A small model that answers yes/no questions on an image's attributes, trained from scratch.
Data: trained on made-up road signs on poles, 245000 training examples.
Rows from block 5 of the image encoder of a small model that answers yes/no questions on an image's attributes, named by matrix and row number. Each number is 500 + 50 x the weight over its row's rms, rounded and kept within 0 to 999. All counts start at 0. Numbers have three digits each.
After each channel's rows are labels from the 100 images, of 14848, where the channel reaches its highest value: "colour at peak" is the nearest of a few named colours to the mean colour under the peak; "peak on" is the class under the peak. Only what is clearly more common there than usual is listed. The data: made-up road signs on poles.
# conv: pointwise conv (encoder.blocks.5.conv.weight, 112x112x1x1), inputs 0-111

conv.99:489502455524533516455446574512448515528467493480468528581527534445488471498559450536458440468424629503375499489447487547580569459474483476526442487415579556525417469527520453508527588494600533500538536541517471507482487411440432508596488534433466537501452591490527513599538383461488513526502491515590559528417432532570541532471565479430
colour at peak: white
peak on: face; rim

conv.1:430420618481477455502572502504465554478546608462432499500628537489499524487472564491490504501421525465565534463459529414570485502441438567493406462457459470548443518523492535511569492503516470421477491466507604551525408491517440428582452465526524528488680493475479435511466514456509547494548524533457488432546475530441541504398529460492
colour at peak: green
peak on: face

conv.72:462394518612470508543431514569508567455476460438557457591512531479455571562576526541484495511428499478466519564450472514475495562502557432538531419419510461452511475406500554527428536503517489551527498474465531496526472491444530423414595391439622542481448601474603483524434519462502491435581486465447481541507494481498518448540489411512
colour at peak: orange
peak on: rim

conv.2:496477482461510511537464445408574544450566508496513505424529397405486409535400525547494560495517505519396431571551509493529507439565453484521444533476546475497512488442550494475618587531574572486459486490499525537525509503615557601458483502602539480620420516535488553527564502488454519549490501532479586558536544486509558415553470528471
colour at peak: red
peak on: face

conv.94:504505438576520507548431606555474508479496453566514456559460530544523540531511548442428518413600511450502537541565518455487502392520526473462561515510521605480511548542475452450530485432460596500456495475492495619484470457578505561522461499546518551475545565478489502419390494578530465483513420593463508426377431500450551581443515471489
colour at peak: green
peak on: face; rim

conv.20:490505495570485475509604549583486392510509485447536498540426430495509494497537390444489500344440522580481447393464453489432534490522513506464508522449496530469472451441472533597551426524482538519398435548551532512479428466504459573398510564476548542472421497542498446494434528614466543401511444504484529510520468492500452577479467474471
colour at peak: green
peak on: face

conv.24:480380445489575473462479460478523520540539462514553464547539455465527477509490643504569393558521501627539464479606451454447500531383471430491531508502462526485495510575433548458546529627512564525486476473522442444474528460473517419592430499462540481487507533459459521460428527557555553553423504572539506488461474459544411545482524499558
colour at peak: blue
peak on: rim

conv.43:540504469455483492607443526500434515471526573468486524553505547598520533499492535508468542532459404485568539498510411510517435500399528567514570506493548542470564515540497518519557541526493538593451522477391506542460405473450560471528523416437477488513539564490472444455542521475455559600365515567487491470413429567433478576447594574484
colour at peak: blue
peak on: face

conv.15:527524452492468494424433484457601576467524482554537538493535517498405510398453532513472529502609454552487420561512542485479564521542560562480480450492447517532446412416434463465537515465461574408508555511529586514514457499492481504536506464476395425442370546512466446449461473570464580511543428485515531577539434446523560533414503571507
colour at peak: blue
peak on: face

conv.63:462524507597540551545416427485449534521518470533467580474601457480510493487485475492607540536520438518492557442560394498443476401484513466518464526513495505468450508512383503531483442516478552494398555492461555487583543467558455504485489400517519475473550497532515600554395497569466507508547490555565637394573568436498486532448502494526
colour at peak: pink
peak on: face; symbol

conv.0:500400556400537565445509535506512542496519463439495471504525568387553422416493481536455516434420533508479532457544534520523512502399460537460518457460547562485540515484510464542436558499503419542376447504480486581504563479467483614451473436599514535481489655442551502447457492545516455523471467454532543471478523425475410501508546567555
colour at peak: pink
peak on: rim

conv.3:523428500490505497490509547499503564452417483529487456532488489551438478476404491464500543406606497437436553538486379520435436500478481449559444565431472545551511534584545540519457477576481493491517481570543536521428534542486461450615551500497510543511575531518439546450359551591460556453519566551542392456568458505460474457474529538563
colour at peak: blue; green
peak on: face

conv.6:462461477558503396582569533435429502589531520422454499570515521538470501538377566465411515491525509514475536495474489477489422547482485531551460450450567420579550607447554532511525497491429477608490514523489426445466449494398571518539443435495472560494547549487512450551525555599475471452569461509446460539424524534422509526567552465533
colour at peak: red
peak on: face; rim

conv.19:469416518562485467569512507560493465440436492522413550581587449435409436555478494480484548502586539458464496532502480565482461472483539514439436492456547598588471589511481460412566511541494514500501502448399400556525611494501447538466554505404444448450394545498501435497485650473467494502501554528500463452509476449491454495470501529474
colour at peak: blue
peak on: rim

conv.30:437579480519429536451634487581513500524470473531487466507585529562595543461438516529592553420618487395565415485524522578508402533432446559582416548527493417493515431515434477478498471466405531478482609532489572526523457515440484508540478498452497472504462479480474487450505534499491445571542508533455456440550514498517485522560513572545
colour at peak: black
peak on: face

conv.66:504466511657478456584521464493501448549574525531521546469441593493477519567556526519508573550540545547585497529491521562579543584540591545563557489451544440515484481559501513563482473471457421494470554477529541513583540432462450568446560557473516483458503529530485419491454569597533454480439421503508539431556496500438532434638525507488
colour at peak: red
peak on: face